From a checkpoint of a small audio frame classifier.
Training: soap at rate 0.0021, batches of 128, held-out accuracy 97%.
Data: trained on synthesised sound scenes: up to three everyday sounds over a background, 26041 training examples, 80.6 epochs.
Rows from block 4, named by matrix and row number. Rows with one number belong to one attention dimension. Each number is 128 + 32 x the weight over its row's rms, rounded and kept within 0 to 255. All counts start at 0. Numbers have three digits each. After the name is the row's rms in percent of the matrix's.
# v: attention query, key and value (stacked) (model.blocks.4.attn.qkv.weight, 576x192, the v third), inputs 96-191
# proj: attention output (model.blocks.4.attn.proj.weight, 192x192, transposed), outputs 96-191
v.9 095:068091159135113039171067099159092111118118118121167141112074124140149088078095200082133180175108161098145191095078161123179125137166173130107126126171132151154142120190170127141151072153100105129132109126147101119139133092070085158134120082102147139124071143135112118129158150117159163187
proj.9 100:178159075147164196057170141051167156202160147123128068128164140143198139183145114134102099134116087140104073150189111157096109114130050122154154081060122169179103119092147147126142119099124094123129138166148139121122108150136183101148128161137101148190184112109109154155102170102117136101
v.10 087:170109166135130101072096095075103132176133165119160166139136125116140168092115077145132177121192125207159158147076147113088126081086098100141124174105103133186163164099118085172117108076175072163124125109169152156080188083120113127113168106151110155118161096081192097117092132135112111149
proj.10 092:135130114145088140170095134200084118058121089133087125160160154137139131182124189113121114109139132067136101112168109169116149132144186122124121053136201133142104121150103115124138138106098164109116142132123134120143097172067147128124116101140072145096146065205124058127125149107055128112
v.11 089:138131131118139099146143132065032160141120129138161182150104148149145154119124183101140127097182115184134130143156127130113171097116175164088170150165104114079095109167103102090186152111052185117089170148181156134122043156097119159129113104111158083176126084196154100166110141151110085113
proj.11 096:146122153115155165138184129193224115120097120126079074138141069106101129122197097152107139193099110082112148168075126124179106172131087117123092145131155117134194125109084164117130157195211156142151160178097101093130176112128112101151145171107110201161122056080129072109096124079112117124
v.12 100:130127132170123096105160127093142142120117099086121134075121135128149138190097161127151122166111146114122133050136119072124160116197190152098086123071120113122159120142122090172143068108198155111152123119132136157157099160170125157155098097135145140209153089118186128098142157122144123162
proj.12 105:124126071052094136151116158094101128117133147137120071073104091133151113086157178098112089055128095175137174187113173121131097146070108105155155164138142165165108120130141200076142134113122102139131105140107128145091139121093160072168161149132102188070119185133045107211070100112149150126
v.13 108:185118140131146121121179121113163183137144125117131108134114083111107150145115124112094076161127106176175114166129119099143093062042171156068124129147136133121118101148111051121117113083121156104137126162100181140145153127121167112125219079116125136085196106111110114133122175166166046136
proj.13 103:088155162088079097138123133170092085135071116112112194115155126112128167080194168133140193135103165131100112067137148133071174097157175071166086125114147123122126136101118168165071172122131100148141128111134122102139158167116119129113090153132165103176104122135084119123155085128084220114
v.14 089:145121101197106121179131172153123174158098161131138092125162118137093163154101098129074129095049124143151131129182157107127140180114090163124141086191124104157103094142114068125186147121123162150132212107135138136105147031145096188174138095093184145125098146135138154145122052116157096109
proj.14 099:089158132102101139117097107102143148102099090131106153116049093119185074127123163142139165163186113079109182133105102105154103094169129152119095112073142160148150202151158134139096073122107154145137054171152107108125146162137154133074114199147106140113108132103102146114112205111127193132
v.15 092:078151099034105146112083148098131183133096108113077091189136143185088135138100134151142096121101128081103122109142106109151127118123146158145121150109188141146130148082156111107126163139137120177136131103145097180132146115157108119175127120177144117166107130100108073072073146192207137194
proj.15 095:169185160218113082121145098186112123098164122123175141080130137148140125066187081103146134092131100131146178138104130183115162175100097142130109109138130109114152113177137122132130110113143125141192132124071183070105114137071138138105140157095071145128147118165164189189189120103054136063
v.16 095:112074127101125135099081124129146103112191168139130113132171162108081108158125066131117131152094100155143127064104180109111154108164154117093116225152137127073178164143123115128124135184103130209117150154163109160102148128081175123106138119230134165147098116143161105109153103181177051097
proj.16 095:119153153147092086131112116151177162094097152113153181126069109131166140090149133116167123085086185110082150144172158121157098146095078126156131067109155084165132138083158131111177129144152141074128112127127080106138086109147084112095171148105103143126155190158118104160117137114066171144
v.17 092:144123130152165135173145125153170135180156142155143175162127150135118076133139132129151122135166165094104193072129095116076176055133098182136076196156110194150047123113179154153099189131148052146171135132160127110123103119112140095189068098152076157077139118140084086094090105102165148133
proj.17 095:127103177116119086105118138107082129190138104121149073128168120151151181118111112125106171099152100195089031157101075111118092191112165145163168108118124133108155124147117123180119113110109142098115114090099093137157138113131123164098198173163130140146165148131189150169136150117091111153
v.18 088:171117177146122129128129106140046167146181132105079113141157154159159118201135112143090131103156096144139124155082089093097124195115129155157187154114159116141187159114124119082090154087121117104163072103149115104075147153136116115148115125109184147174146061167127075142166170137211077107
proj.18 092:103141084095150137112072169139166076083139138158110174119124155088107121063136151117165080151114120144085121141157138088143164086146186101118091098134108175146102167198090140144145114129129147142100124125085134112162114113093193151110155136170071157076145147103116156137080100108072138210
v.19 086:110082156176092166190093132132082154043121170111153136183125160196126095082115187083136111120118119132142125076180133153202132150150086078176115172141143146180127123131136189172148116156115141188150066135114059141137107130147156105158102128102107144142162124151133042164088084189124111087
proj.19 096:148222067103151137092124091117133133234122092077094084119114151136142119149101088100124134154153168147102117205066148116133145143076151149096130086133140098082177129113098104112188198152138104103107174137133147101114136133098151166126151125160141144125133108183054172099131137065094156146
v.20 089:114146160073127139167129094085132101137162100170146100113169125127129174131186102161148126143184103101113138137134154107111153082125107200137156112127096121137112128158119108140220098163118129133136110123182149121176118085079095079073152079112070138177135211118131165157114142167149162117
proj.20 100:147110080139123150109165142160165133088120119109054140181121140125120119126147107157139108133113206148086088141139113096107140177085150079138106150141156166126150080136117180150092149083153097189137148151060137174102138165145123146208150150096151098146138086118154086171153134116074103120
v.21 091:122173184117148089162133108117099147173102143128151140150169087135137134130142094197140142128111108177140118165121136123121162101139097062121172095070088094130119108086122050091162108126111126178125101104128141169147160150103116109101162192119196171108156146188149122129051121111071117123
proj.21 098:163108139148094136135146120127076083103133125086128134156124127149086125157162142098175109119128119110153168134121040129054115070146126131116080158178157094161157157115160180067110141105119074143118178180124141151156122165167152109117140046137104107148129045135155071130151131150184116139
v.22 101:146151087152107157157176148140089168080125139174115103153107076179133132147103138093167193139173126114094149159146113075147173121156147112112119097115155098115121106139175149185205098126075148102112149100093137161111090122117163089116143156094111126100085120140079144109207153208144110098
proj.22 104:116137118059136133114115161100157088190135122154120103154159207059126161104134073190118111130104129135145117144115128153099164078146136155113185128127106162135140174075095134067092135091168134153180118154148075092144098158127121161139126075097170147176124158130180118147115128098144151167
v.23 090:121169081116082146092118143071147088118075178092116087137141100087193164112122101165093105063137137139144117140161160119133149138132150077090118126080133152146098111137090100097197170111053075112105187106122101120160082111109171104101084082132130062133154132167139188156175090109154130132
proj.23 094:150064154104157131170125106164089146084143073170140147158114103167085096138140103117194135161094108139090133143123095129094134101154139186165095121152157155138128132124151133113088057132179169166152110127102142110067129107133089171099123167121135131107081115085150111157075121080147166140
v.24 081:150136117133120133205183100093132095100138094174166092100137130093151134141136149106142155167083157135132138169140082129122125191126104123140077094150103144106176116068103151123131139180098108121100074155122111171147121144175141091109088135089116099140121134154132154107187102110168101180
proj.24 092:168143113147167120064119146209146157120142135107064178161108137101136149098120125151118145100138161136186077112142189129163131098143118114159142142155147141083094093154164177143126117159136142179147185107114171125134157142105142237186157129113158140112143161117143097094149149138104106123
v.25 092:125150126118136174155206150164110178133146180097112131148152149144123113129109076113110132159162192101137107109116107091138135138105096086153106162102108182130092141151111181152081119098136183124101165119131109084118156146103149089112127116093094097098162063160126089160076166132104097136
proj.25 102:075089131105122082114036156143127066160125093157128147141137180068114122098150142172090078111146095114084140155115134105033188155109179113126139119138086105047086106114106093124164139163127106109131086128127151159151115142124136157176196150198185117145092124113127159111173061092157117138
v.26 093:082155136141080109100173117064090083128115152144141128090160131170104159180119164098102115148085153130104107136117109139155154142171110096140130104117166178176131117180146120113035166104124149084165151129138149140135149120134134117136101190113165080251104077139164151070098092134184175105
proj.26 097:149101136112234108077141183191120135110162110111130147127164070116137129079112112135136157127120084101166159142158162082122090120109154085114164102137075055107161169108106093140181014159174117182079125185114079115081131120177134114158108097109133209105124203169171137185172185121069097131
v.27 097:119126084131150187096108122129160141151116100083114090170086120140124152150131161122138138169096180054161132088144124125141112175158107116133144085158188082040088131194110087084160160139112154126089173068062154108052122123143089153119123172122097089138140116101074119069126156101112102137
proj.27 102:098126117149113068114125150103149132142142105192175116095141142122114141098150041158089134108108083167104088155097120097093171093094139162144105096124071147140096087066128145120131121087086177131140039193152089118195162134177172118136182099130173126142086142101130116137130124181185184140
v.28 095:143119193133061171127167139105134145110192119146102178118162129145131178225118101117119172138133149115141112128127156079221128153052141125100118137045193139119139115111129148141142105129103101139136180174126092143175174176148141088152127136165104110182130184122142126137129136094162095165
proj.28 090:173101082154206124143137140166146082094105149102125127135156140121070099045138158114093095135154130121126181183182142139102123107104143096151135149175100164090115148242135091107088135117165164131147109103116135119144101094113146077118132160063203123087100129177101129103174121108098159135
v.29 104:144128144112117133141086153137168110124074133112088180137047145186119149169107233122113125070111116098156147128067130192134155153138170128083170150157178126103104122133121114159102121155141120177168147117108104155148108119124151086124125125106128126102115112070083173089108166130193158117
proj.29 106:111184059121127092060116139120118139110146110147197062085185127141138092099143053112128144198117083134126116115201066145099126096155088093119109107098146141125183065102166143111133128110090120115173138091154065146095151097152140146132087108182136144087153136150151145178126138150087090085
v.30 093:163153108144126150123167120101098181083167142142170154181143085190128128090171113150096127157116185133104071184170139078146108081147118216166126150091121143127126143081197145130131114138194149122156144159158122118145135167120126132077039111079120118126066111074125114148146175117178113173
proj.30 101:081088131139102127184132130160162126181109148129105116122098212136074130163083111123157098102158127086107142050074111166156163190100094091123130139162112126140134152156094158143144123119114064120118119126115153084076124137112148157184167131168123131108175142170106128119105117163065138075
v.31 089:123135126157149160093158097147144139130109091135170094173122145104159109108101135161158114091104123115091170153133122063139129113076132136171124149089143146113135063047090104077098144127100197102121186109150177172183173162072115110160132062121070156105117138133179138118137087202146107159
proj.31 096:137115087117092176124131175150167138111146139166103073113143104122104143148171129104053158179190179160147060094128118148149140161116123149137145088172142141138107148198136135130145142130147086169104156175114090150116046124152117140134104190092136114175124091118085122087159097086110110165
v.32 101:098165149136135115124151133129193179096081050115157100180133138104121112109099089076137121133166161108116085069122153164145102115136127118118079066142082133092172120048119121107142129085135057126089116103107170147083111128091137183134150132135102125160112098073133116172161129089094140081
proj.32 102:148102091086132105079078146089101061103132153123098161128154152139110080137149131118125118100128096122159181129157147135126147165139198098179173093171197177140113168173142106113074097171070146105167130141166100132112110128125074069113121136167115146121127097137120113096073078134176091088
v.33 096:159118136116075204082145056106108098143139136177152104161119097164097158100140117110143104114171121191128118107133132176068098172065124184106143122163086142070078168170125159084116143093160092117171131164134169099154141150106168110119090084093129131122159155185114157150108132135075147081
proj.33 097:106151094094177088174109191091154175137089157108158206164145086191128120184099088122153156098117135071152187144112144129170113153179110095126138143102126131176113117153150067199102116186144148119125124135101139170126156117122154151129142135201102135146106117136132157120157141168116121190
v.34 099:181125210071085088150111151081125151074159218108139167110180099112119122119148089094152166092206116100102078118128135124120168096128193137125155131174147091086130112096134187094105216102121166134099091084067096141105137140139161142088087110128119123106117136124069098141183125091084149168
proj.34 101:044056137116116159111180089130103113169115066122154094134120180111116100116169096130132132215075166146088189148129175150106135075131104136141129145115062122178096155153143129114108114149088110094174119147157155129154102087098076111134143124099191140167151117111176131137130151143104080087
v.35 109:157120099171167147110124160194138137115131092144127143172105086114207099132120173107181092151111176112201125117169109079083138136181123114109166152129112121111126105145119137119205125141156101126098155154178129104126132134157101136143128076126127130055151113088121135147132185165161162145
proj.35 107:092118130114082146118127126076135107117088110131135106142164185065107104110127174093092146133160117146111145150080176137175133153137143112130143109123156091172175124101098170142065129123125134176096118183110134120155113151135154128083145138154121149162101063107130123099134064080131124120
v.36 092:137151121134119136187111111135123102150125144141191085171074139106193191105110142193111130117166159104082094153138138154170148127086107093052117184145084158181133144146146111144120151128141174206063144147158114121163162117130146077096162076106130145138124140120131105116086103109146123114
proj.36 099:149053157108123125145094152152082153123126093129142127128141115119109150143148101107136087100078119145135092147196119109114113134142138100200159144038151109121133162111069151025195111160139141072121114099060083110122114169139149156123092181152098119139045123115094118118174159116115194117
v.37 102:087082120151141114101167068101152076159096127167116084074156146122135122168110140113168160129163117130097101150092102144086100172163142131090161139129095135104130121129134105126092157137111169152131138164149195139154118098178121162098119130122094120177110140170183140167125128039148149074
proj.37 107:145133133127115141177114150151055210130117134124160175145102125163119157086114115130129132134083122150135114087066123129153092104140103115120082110100112156156128151122135134166156129081146086100091130148107149140154085156128161071181136144166209144111147121105069097093144139188069135166
v.38 097:109126122099146078097155116153126125139139080201122115119114173107136097118050143126128152128143125125108161090128177153092048158168106130169097097202099181121149124153096043135098094149131184131121150108138157086164088079139138103097195118163092181148081131149083102116104128181132188117
proj.38 101:143110116155119095162098114132093124122141153128108130102113168150075131107199143188148128165067149093070121100134103144147145173087107116107178119144106079098090103120163156112165166084132136113094139112162145180090169150141139135111207135153137178093132124149157129131141146070085052158
v.39 101:165144129136104119150032166170097125108129201070171145145168166062136156108187148101100127082185145098106090135160089146109123110071068166100167096149151113112204090121121164160106115178180137149095144115116098099090101141155118060183168151155118150129188166080114089108145140110108159122
proj.39 104:119101087131077092128156069133095178142167069208123103130157084143079085129132105140122168136074116085156128120174153138120129134192207086137156131084097146071095141167143061110114062123070176122155093104094174168140112118143131168096117134054120105093129106198112152164108128162129144138
v.40 091:104111163128148104144100150098159132110187134186097172122193108133089037127047131130162135093174121061083159126159178156079161104178156074133088085200101187123177118141139076097105076152148142160105145135155197121069068081067102159197136100140144130129139123132094158139127142112164116124
proj.40 103:122107126121113124097199110119113125122069134112139115147073139093093177147155123094112137171160132162158062094113105163158082138095112161125150087115123094123122142099135101169108232129046097077159127096157099142111141120173102132092166131165196129132125124156147127125128134121113116112
v.41 096:144108061120098158116133174128104105124076179147153107098125094147161186179086158091107128096131160155113124113126122136126153126096100122143108118116125131139140132168180113149140152164182069107131129089095117129160113120106151094133150099132165127113198122143109133169153194142128073123
proj.41 089:147120122108102106140159138132158135161109103091157198168162129115129146134162088119104125131192122096123108135133140125118126167106092130110152119070111211189188152155072160023126129159070114169148128144163125139123116131177166183106133186123099126174064106087113107124169132123132194118
v.42 089:132119132099074157136095149149149144107101126123112223199091077148174128141125109161139142121145157111166141086079093078121118140100130128153130192117132118133137100129145114150132125087175150099147122122135117143160130155085118158174192130159197175156134092125093152151098147207121057176
proj.42 093:093151162108143091080103153178137084140113106124147090099122135056100102147133138147117077102128100142112076173118145189178073149157183127152151092126138163132096167159145129134105132158075141132102135147130167169131138106182109115119111151147107073156110109127166162103188182063147176090
v.43 101:124141142165159091117092104108107125140113125174193123162105134093126099162134152108141100145160095139150186052086104125121143088132095134194141169136078108130165140057123100102148080141093126085127135109155092081094128091171101122137111075135091108158068108103117126132071157112142137135
proj.43 098:191126121093103156176160156165147125117102173124091143136172128189115129164126155139172162086070129108149098143161119150126132164079158128128120078150157092071095134152140131127145136091126155156093159138122181116134150145112165118166201093186156165150111112163134151138153138158134078115
v.44 088:179076193123144147171176180149144110137148093139063126179090110094093138154123124125128161099158152161135189053179119147127124106153120129132144134142122111108116159088162131148160105155128154171108113121159116108146143127103111160099157150170143127139104095054121121128114180157096154143
proj.44 104:125120087168094114093071148135149117084106156146191082143151161083171103154192175110174127147168102171141067149123102159107153141077142117155138141101172139151111140156086172156141148091163140105157144107129133145105065120118121159093143082106117060175109108185084124073173121081140137183
v.45 110:109205187162120086150122040091120086159162120120147122165141157079096177121120140128092149174077081123095043173171125109113103112131070083122113140063104105069126173122101117092106184145184147110159166172112169120095163139104084143135127102098086144207159150137126122113155106098093141108
proj.45 107:166103099090161127128115148107149145104173141141116143067102099190122053147096146122123063128101135134142157111126056143094145119160168140184161073163098138159161113122171073150117120110053113144127094104068081120109133154167128153132129122171195081124161148053123109124134125151147107113
v.46 093:149062127119145098126079177125134204139173178113084133116168120111110157158134084134131110092128119092150096180153134103144131157093146167108148153119144115166088118096123118164179129130138163149113091132136106089122115159139187083090102110169159077150101178122133130149111173104114105113
proj.46 096:130167069117071068113121053160122076075113092108167094140126085108112118083144120073099177154162095135133160148112084127106091084129129086152059129163133127111140132172127149101089100145054117180185147137130136152130083167098116138135162106082135119121152144134100138161172113201115158173
v.47 092:168107148138131168180133148130065149194128111133122107131157132152144192171147101137109136124135077121131075133142167110089128104140137104105153128106101089112159133061171120183124125125140119118135135117077097156048066155198076100151166117151151118133150148133144116042166146155092119134
proj.47 089:065119143147126119113116148119091180138110132098126139131084098148140087089087131135096146117104124073126129091084101141144132107122145158104072113143133119140071188200098154146090081125159114155129148106174150155206162033115203067068128141132112157104120149123095146220097139127103207118
v.48 099:120089098127117133070150141103119158164067122110137089159158170040080109110083117153100108142098106153149132110115113157122170123123096164131155092116144069168135074056151112158160059110083158067129112156188078122121118086062151147118124127171193107105127130126205161136169108143159136104
proj.48 094:164196135082154125168136071136151047144183134138085188125144126197164113128178119128124124097142116173164114114165141163108100144095146081110116144130106107154131148144068148046118181123152093190161114092089120152110104120103111200179136093110108111170081100068085150129077121165085127168
v.49 105:090058115134132157113159185114130111147108117108142106121147153121096049102163125138116168127183180201130200168135145126123084098119178140183138112161163156099143072143101148133045149157113122079089117101142152177134109113131156122165149108068146111150120109110151155114132115106113103098
proj.49 106:140168202146189124119117104144107146087105134214129127102119114145163117156091142183144149151163086091186079108137096101146169118140130111121144125166115099145148196150165054113129169123129135076130143148086103127101138165073094147093070157131128105136207125128109143136116147152129082150
v.50 102:134153131163111202107132150152126136159134119130114169116078169134163134132116137134117116108082113171128186124131185081116121104155094151120105088170114116113139087101180126082145052107064078095119121151154149114177073126089113193137158120133152067085094099166117176110161111104109200090
proj.50 098:065116149149146137180175120095121116166103125149091209130097104152140119134087147152117081126171162107148142105144093151170138148118147108116105137088162075129085155126069182172108175133170113095079177168118173109097172112130171111146164123123151148110163149141137119128070094207134039157
v.51 092:055097107133133154061161103153039136139071122167120199141107119125153152129157144134101046082144135090143116158110082136167095172092109152126092163090137160135177113140148098091167127105100167096100160190230051138129112089099121125131150155154128099115124097120120137156123086113081167080
proj.51 087:167199085139187106201156157165225088075201146103086142124139146151119145137146170118135100090139147199084137116131150098103119119179142112110151117129057139138103135166069149159097168151172080168145124082112133167131164177113163149127109088130116143128082090114132102079099131147151131219
v.52 106:150139144121090117144126120150071134150112178072126129121102051111104152099084060139146162064170125056108111143113103166165138188086177114154123133124220104182131087123154139137145119126120157132182140140095130106106194145122105113120186083140148111198128138146105084168150090119117099167
proj.52 107:134168100117164119110146130166168172040119126210204146137126131127140118128178159123153109101142074050105152150123200153137152080150142134110136073165041114100092151200109107167131191121061077150086109117186108129126163126069137183131089112130123116093092147121138202161115141198140112102
v.53 101:161130139195129156062113145154156109163118093089144142104173181113158103155122161095128082069177118183133114142181126073139086104134134133123124124091131154215128126121131140127148131073160100140115124106206112162135127117118120155171125094132133190062099134150130169121176126150078104092
proj.53 107:089118082125112079113218122107167101138151136153115131132131051149090185088113087158106144115050131172103139096123114155146115145170140137143128147125158180138127147156099089122118086157148166092155099174145090097157056173119117088166096123147118065180131095128146128141084122157151180157
v.54 100:086131137070134112119082114130111151130126124074093113133119139126113135101091115171150107134173113128045102110150117177103167079117099121152194175128113160172158132138133162125110072162139158080144173067142063108111115121106140114089142156170143048184108028098174156070098150149146145125
proj.54 102:120122113118124160165116151150180140126131121112138117130086109153152173138129104096063146120124137129183111122101089141114120145119163148076091153092089080097073124170114111152102135154130128151078114081105136169130198058103111160130153101101086167096140174099124101153099150061055147144
v.55 091:150146136161151089162124143127107145126173060128127125141141162161155170161123131149105148115155183194181168051109137129079134100127100145153106070128135113115094117138103150154180136150174178143128110097157075176049146107138087147144139133074122130088097111062074178095114213138118117100
proj.55 086:136089128100078123031098122166150132128121170111145145187154072123114159109087126156104127190183064103108138134213103145106108126138154144089114137146159148120164101183167132126081102103126151063158091140153162089154136123180130082143117132151125145176131089184184166137140115146219134151
v.56 095:149157167172161082131135094137138146114091146141133144107124169131166135132160120105174157087118105110152003126093129136108144110122078147102143066170113130121136136103123123146096152127135124100114088157161087115128096142127160097143070148157108138185145154132174153178174122071083169072
proj.56 095:120133064105122155178122122116184096104188115143115112150146094114096122184136136130134101205154136111149249087108149042155121166191157146120141181098112145170110135172121145104163072139137186131144145103132126137130143131098112131092151117126094135123148100094100059074062144163160103193
v.57 095:105163102103138047164144125082130172131107076153140153159165139160099135083157086120138128196096140146163072143161071095121139123118146153141079107074116102122118166116047092124125147068109125119134140154124141115124192106106094103092134119135153160123178155130127118123140093137130098168
proj.57 099:147164179124168148099125112149119067127185147129102124084141127121138145150116158135120094121116124121103196129089179141110139112149145119148095149217093206133135119090172141090140131179158128157169089120118068140115153211146164133126141106167087162140163119097122184165123108100148116135
v.58 092:136184134145152081173124122105094117136110170156103105141136120119110174121155106134082137154165168133145104089107138138149082131097085141130166162171072137115114162042170095157108051139175135124178157140137099095162142061096181113122107088125140109179082104087128145146139110116069142137
proj.58 092:127160120132058134141095118171134115096120111138116129137119085178123077167118134109150087115104089071110194112161124130126132115101207105129114144066094125107123140184072148114113157125146162100146156117114189131042066142141095149181176120183177111084150215143066153126134114155175107176
v.59 093:117113138096132134128126180114109080123127140079141132063096130105136136103176127150036157078169139133101093140094062080143084132061158184116181182119092099169117113150210102164134131107117125196153114146133105139163072117117121106125118115129132190161115131134131126111117136161097107137
proj.59 094:132148125168068107143175068167145093109123122200138080122086098143117162155129120135168113103104114140142152116135147137103145099170078122133129131112159138120156123168088177076201170141151128112134117109100150078118169108109146155129165123109158061121125149081115137152138136079134131181
v.60 104:151178091069099101177170138104129080169136113144152088132080103136159171093092121141098149185164096109136127140160114147100129129071076142114091211142176090077145148180103156086066133150164121083131162116186148083112107105167164172103160085073126145117133112154082120117109125152159157151
proj.60 105:123124147132160178155053098152055191089186136118114157176175162131091115123084197106116124088147126126083109161158138099137152099113164112127109085111050125130098110064146104131164112117142135147185079129103095110106164120101128139117104188195170115161086156071158098169157119126111111167
v.61 108:155196055166167116119161161108143091140105074130105153173159081084118120116067136128114134155114126191126082080218123125102121151129071124095094140125214140071126146156083117150112139122099089130152118141120174106157165158164147126105169152087169162146171179172107118108179121080097148119
proj.61 107:117145136115129119105120147094115118050193124099091133131113137073172082156157128176122077157130117138081166143081116153106107117128187124107116133116079152128188159082143134103131097097182107128163116098117098148032104109145099155116119206175097143125080085078148155193106098145113095129
v.62 095:170207088155124116172143114078100138120058073130114066120100108082146175148082116109073167158099140183130102142097056153091127124124116160100115136117149060121122134163131164067128110099090116145115125105137068135121151157179126129108123150088107133097120158162106131161093227113104110118
proj.62 100:169161110104113117115112160111089126123198164083167212151177098141128141111120128156161151103169088148147162130166201106123142121121137102134085111098166143109092122144146092129136089139163178146159122154174165088139119085114143145161123159118120131129108158089141096143169052158149123131
v.63 113:049079124119140083143119128151152133131154083150111174146067101089161142080076122093106133178118089188165139103116140090127136153049105146143170162095146101147135128056104164114119170161132143061104063119157078125092119118124153085174165133117139137134126084101142119059067119176090182134
proj.63 107:120148134110088224109142109117120160140146074112123095149140138133074107188135162113122102084111174110124102111123128144151157101120170089157072119080115134108143143162110102109130123092174124155113171151123150090146157103099072155110106101115071124148142102075084105126155137080153043130
v.64 097:132094102107100134145156157118132126149092064084175181143151141085162131100180105122148094104129096136146097119141218105145147114091193077107096077094106116118132146147169160130177149062103110154113121103098193098148072140112151142163157149087088148096126092158109114119121147112097120107
proj.64 098:133203159157174092156097145190170113143142118176102084140133067170096129160102113137148129147177101155146086137101146105122103128163118128147095164122120129143106081139149126135139105148105052125110162139120051151076201091152147181132103088199106167139118163134134170135174100135131060127
v.65 097:119143129131140176133177113118122165144156087158158163128172128071107109124123101136073128163139065144114131199105149119118152087131067142115168112121147124092058145128108188055178144145143153138136104141139168099094125188130113088157206128122136191149118177161149133114099124141138167076
proj.65 093:152149157086129136191073096170174086169084116081110060066143156200142151173170107119115107132141135103134126126132061139097116193123165070143089095085150115154137115176125071198096154123076097158110132090182111140152125102088183148099089113090146146146100153097161138074130113111142130148
v.66 105:124186093159109163173075173080103086132096110095144106153125103147119162088152099115104156200137078151174092129195120088108135147097131161096144127126121151132077199137153138093152080127163096077160177128087141101170137192177148146141118153079177114072196157104122145175182106183139175104
proj.66 100:146114122122159122117164117170129157174112114121078130123097134140167148144136165098146119053080170141094110104122196127163124120151118115130145085144122022144123140159076078127112155069079110117082110068165126144158191124117167126132154099120147083122139155173165110087109177137135108173
v.67 104:105164117121130162128088162112176137081153116205225144089119081157141110114194120177100117155075129113091125110081157118138176135127073091195095129127119138139108140159176126102160117099187107167212129128157064136142104139080148114109089151127117141098084153112155118162164075081155051089
proj.67 093:132119120156145143131141079140220161151077097072101118139124226095122131175154111125089155135139116134137124152143062161155119123155125176086151109130159110196135176194099136097099209141142182057150135129202144160171141081172116124097168129134073102173165119162120155123105138139129147122
v.68 103:111146130115122171119133113125163136182169160127156207146089221166137144149078208109170115131106133054141176089091121094112139134121131110182119131144104109166133098130133097142152126139083203124136184179178139131121146082103102139076115065110155101125114117133113119101109122128137113134
proj.68 111:149033139159173122051153130056116130074117114123146091130146063082082105120115095085131107180175179172159140125150127143088139136112105124121096203156184131100062137153130110058095106120201119142098094143108175100113124119138141120132167135066049183067119098139148097144142181162095160150
v.69 101:171130130121097146165031145104178102189174093115066165110162114197093157128134129093136097122111130085167181125140137151132140092140120159135149111124121126132149157102141138179083123179113161139050130133056077114192118187181127102130131170078097162119145143065081105075148136104138119155
proj.69 096:117122145103117109172140165123138161150079136141100134182149064140188124139150128129099051113192126152141132094109125118243090179164128187123133133128142170133114106160121110146155129062135098170078122128134114138060125109177126128156137118100166160120103073127146127164116133146163073120
v.70 094:124142098141127164062173156137183122058136097118176122092069172123158133157161107106140138155083146187122131114175129108114117113136121129138101147102143110096135140143151065091179087111128125166139139118157132169106136144085140083168149151136055133098124118131122093142164206138132139098
proj.70 108:104148167093161178178103137122120112126122111184118125156093139157169122129150158144105151104102065031095156105106132048168194099103145118139172113078126137151071158170101150126085137154105138111110110152114155145150120067147110184136086068173147121113084125131087197132149117143131080078
v.71 094:149204155097140113104161113128087174158108092145086166152082143075125125086171107119098143169162161163151091099146134074117110155148139181103170140088042151133086132149131154092155077140081140136165121142126160092138122113060124177128163125109129121134085105171084104140149091106155111151
proj.71 091:174130012079152140121073146143135121140147130105129088155144098167126137128167123073158078107176170128112141136109077122118154109139069089109077178168182121176167130115144136113146179099140093040102124132154133151131125137144144146077140099105141135126082140092187133064170174133082106130
v.72 089:099159150039079145105093122183172120096147145075110112113076160177148086172098104114166122092149159069106107088031106122089108118159174083117108067139126084120097170096116123144155118141134110136120143157140129128161177179168173112116066118209175098124105103148107191166127156129125114117
proj.72 098:137114173133136171099095139125101123101099073108115152157127143077132126123085155166166191103190101157117123159152103112162172109065129157126139159160102184112127156155155069091134133102133126194111117132109102075138153147159073120095177156100123097171191118165159153126133101142129110167
v.73 092:145162139108139142136170094096134092120115089111158167149053118126083079119085128058129165128137109103100133119100099171073117208148141121150073053117118156109096109119074160130076151151108123119119152128115197151099121132139142127134122113108159096117146190067148168183029111145085138110
proj.73 099:104036143172150107117148104110118089123145126115120126149141079093115164108130109113133094133139152181170089169124131093069105082112122108153170122188093096090131180108159122075139164052186110159107156036090128122185142120117123091140127149096116119157160099148147107099147137119148178125
v.74 090:144177166089100113105122163130186099121098113131134124129150137102167116183135123157117158204180117141144186081129133130042151138142089141134098168137126119121146103052153094124125113175120075107121160064171138095153091081039147147118134106154106094116123093113168168135128147120202147127
proj.74 092:131056063121148129124146148082155087165185106175109122074084164159107144124122078111111126149100125139095207083144127107145170144196088089089109127097161140127109202177165156180157115167105132141164110159141125117177209157194127100110119131054180184107156162106138140113140173163099157107
v.75 095:138093127150126088162128088150174196126074068165129140106229106194164125163102123145156130107080146197169155142146119129096088096114088120128170098156128150138109107131154149134164153103063109090123089150134094137105097065152116085129127102160085116108131090137120100116146102095107084112
proj.75 090:058133120176111057140123087187111150176122132096165108096130135114107150117131119133111089187110106144140199132162139146117101159099125190150074100092100130129192085122160156185137064148143139144061160174118173094149170080079152135200125136107157141076109211121126128111112099154178159131
v.76 096:145078129084159118141136085181109205142155129106127105112142103121122145152114072127158145142187146058133060111120111169181103106180164089126108125131081123126128097127137117209052143158072057112101133116121087162058067121127067160147128122174085115122083113147126164155146198070149161086
proj.76 096:140184136164101151090112182112146088094140132140077130152101161116144132114102154169111157163205142103113144109139167187131178139066095126141163166142089176081132121109123137123223178124138168195134149158120072101061160111143150147061089149115069140149070144146104139137150104117155147159